config = dict(
    train_examples=195000,
    horizontal_flip=False,
    activation='relu',
    drop_path=0.2,
    stem='single',
    label_smoothing=0.1,
    loss='binary_cross_entropy',
    optimizer='normuon',
    grad_clip=3.0,
    cautious_weight_decay=True,
)
Rows from block 6 of a small image classifier, named by matrix and row number. Rows with one number belong to one channel. Each number is 500 + 25 x the weight over its row's rms, rounded and kept within 0 to 999. All counts start at 0. Numbers have three digits each.
After each channel's rows are labels from the 100 images, of 14848, where the channel reaches its highest value: "peak on" is the class under the peak. Only what is clearly more common there than usual is listed. The data: seven-segment displays showing three digits. In brackets: how many of the 100, against the usual share in percent.
# convs1: grouped (6 groups) 3x3 conv (model.blocks.6.convs.1.weight, 192x32x3x3, each kernel summed), inputs within the group 0-31
# convs2: expand pointwise conv (model.blocks.6.convs.2.weight, 192x192x1x1, transposed), outputs 0-63

convs1.163:523459480526511472495505427498552533491474504473492499490519517492511464499499498466512505466521
convs2.163:473474489532498519502501494503502486470499498522445476537506475514529466462511495544492522539529426476494513507481521522482504528508448456499478499518502510516483543501509455506523526467488539
peak on: lit segment (39 vs 1.6)

convs1.117:512477537517513496493464503483484507549478486570569507491475501470511497496516520508498507494486
convs2.117:533512476534490446490493518470430464497499510520452454523480496523508537496509514508510486474510496475510478571491493499526513483489501492497478543533477489499467481506483520501449499466525531
peak on: screen (68 vs 39.1)

convs1.127:494501514511486490494442477529512462489578496506475486488483520487497490507497486482511471449475
convs2.127:475525516503552483493509489450486530466516499478494485479516508483470534488523515484492510517509570526524489453500495457492527481457526493511492480484524497526482469488552527501482501477474542
peak on: screen (96 vs 39.1)

convs1.7:465517527529508510478468458464526467483504509529501508533510500481468503497518506475428512486491
convs2.7:484457502474530521491476462496471469504471487477517492490525485468488493475504493460498505510525499538552539499485478462527470494472492512514484506455491458496476468499532456525478510504479516
peak on: screen (91 vs 39.1)

convs1.97:505505454502490505530512496505513521464472475457530501513501499449473539515515481499502431501505
convs2.97:494517549536468493478503499488481517505490462481491520511477514518512468568556473519478563502488549502496497486515497506512484540490504466488514494492478493500506488516508439517482487480508500
peak on: screen (95 vs 39.1)

convs1.156:581492529540506473511495461478503483476520493501486486498482511480490513494547511484491548501487
convs2.156:492491468462515492499510446479536506474482456486492502500451459514519500524508482489543501474497507478528517513495503498472487466485457550522502453470491476482544475474486497488526479498529457
peak on: screen (100 vs 39.1)

convs1.164:488503497515511506510456495471494520461454510485497509476477503530483418495502517484511451501505
convs2.164:499513494489484506512471497519523559527476477521514519500493514427458564498493531481521471486471532537512539435511501499467516465532508530533515513473466491553478485502492534529493542515455517
peak on: screen (98 vs 39.1)

convs1.118:503470533492488481516502507526502497543572525509523483536520497545495487470499520479493495501454
convs2.118:488484515517483460532474501521480458475475507525507526534509537500557498529482470477492483508515548426485548484502495460506501471513480497510479504512505519474508515521488562506518463494515536
peak on: screen (69 vs 39.1)

convs1.189:484495483514514527516481463515507491471477484483488524477514487471489450460498508531499490423516
convs2.189:495549536482491527496464509519541552482516496532498529535515465525485469517523485512509527516505544535494528453470483494469487510558480463470468543447521513515515478502497502491471486482497496
peak on: screen (75 vs 39.1)

convs1.132:500460488512495517510476499469472548545478492493475481518501514506491509520519500547533548496450
convs2.132:519480469516515509522520517480479503531493542479537469474487425466486485478515520521523465466507535523462494509502493532477496462514438507481503474470506469490520472492503498458556479466471490
peak on: lit segment (37 vs 1.6)

convs1.89:511502525488475497507523486497477431460520518531508468521469525518474482487442499497502490525481
convs2.89:501521489527485563504565543481479491473477527494505507533451500511483514504504481503519509493507508514531531491527497544493488435479544547512491496482494499509512497489487508487473514513497505
peak on: surround (90 vs 59.3)

convs1.8:479530521504528489501526500509494525535481444430462473520510514510485466491505500489497506517463
convs2.8:517525518533495521522496474526519485483506500490497513467530511530513513510516522455528515467486529510486519531514485519496503465482483465448520488510496484525529475490521519507474503507524508
peak on: screen (98 vs 39.1)

convs1.61:478480511498504488533513488465505513506505487486512550514444460495549546485493496481536509524471
convs2.61:551483485496522515491483493493507449491517484477496509498508466479492503483533547530531512528471525507484488546526506448452487553470531501496517518471495476535481472483440449467443541490451502
peak on: screen (90 vs 39.1)

convs1.175:492490485573499524509468532507499481486472520487530505483466512534476479505518510497461450520498
convs2.175:497491526510516512505475521512466459509486535486475458467495525500518501522455451458492559525525547518474451500514468504483455495527484489482486524492528460520482464492462495506458487518522495
peak on: screen (94 vs 39.1)

convs1.153:501523457481488447525516488482540512482466511501480504497502495453497519471493484480503472551541
convs2.153:483474543465491519525514500494549476498503531483460523531512516468498482502534508542490488515507495476533501507500494516509513466498506499503507501480455562504476516480501485527514486513505523
peak on: surround (100 vs 59.3)

convs1.168:509502462496501529529503446551501475478483506483486486483487507486475465482482481484475550486543
convs2.168:498518507475496486526485512490518535522501461517480464506497491502536503504465550507529461511511545472475469512494445515481479476485525506483541525473551484522490497462483492509525507520509508
peak on: screen (67 vs 39.1)

convs1.77:508519485503524485505510491469503543510515504468444472472470490497467529478494473461497556477491
convs2.77:506529488479519502505497510482510512512545471447532528518478483515521516517498484483505514444478511504479514501520486488511491477503541540448463473492571514505547447506544494470510499486508495
peak on: screen (98 vs 39.1)

convs1.34:515472481502535484470550493513515486501452522547552507503500454502514490485527518502508534511518
convs2.34:512525519503499532478466543491484519505485516520495489460518476498510498510436504527504515512501509496494474476504458460472511540483491487488480512498478513500509491519494497482478506504507527
peak on: screen (90 vs 39.1)

convs1.86:460489521538464470531455506472492510481524501502486525498527479503474523466518539526475478520470
convs2.86:529507511515495478509490520502501439485476485460496507497533487510483523494480501507493444564525478508503524470511506468525475512532496488529518494536498454479462454527479533503525490506469485
peak on: screen (99 vs 39.1)

convs1.45:550523507490472462451527479525462526527463515514497475520479481485475484460476492518513507495500
convs2.45:488546483510478487523497490448416464542489506510483509469514495504482518481453514530557545507481489499495469490467482517508488479511500517532459505489496494495531501524489514477511503492503502
peak on: screen (90 vs 39.1)

convs1.81:517460482506493452496495505515508460497516513472480502508472451499530449464489538494498470489534
convs2.81:462460529557539542508475512483515489475544467483478527454546487446541537486477431511519543514457489517533481511521494545473487547478518456482477532509506504500495520531490498450499507508534512
peak on: screen (82 vs 39.1)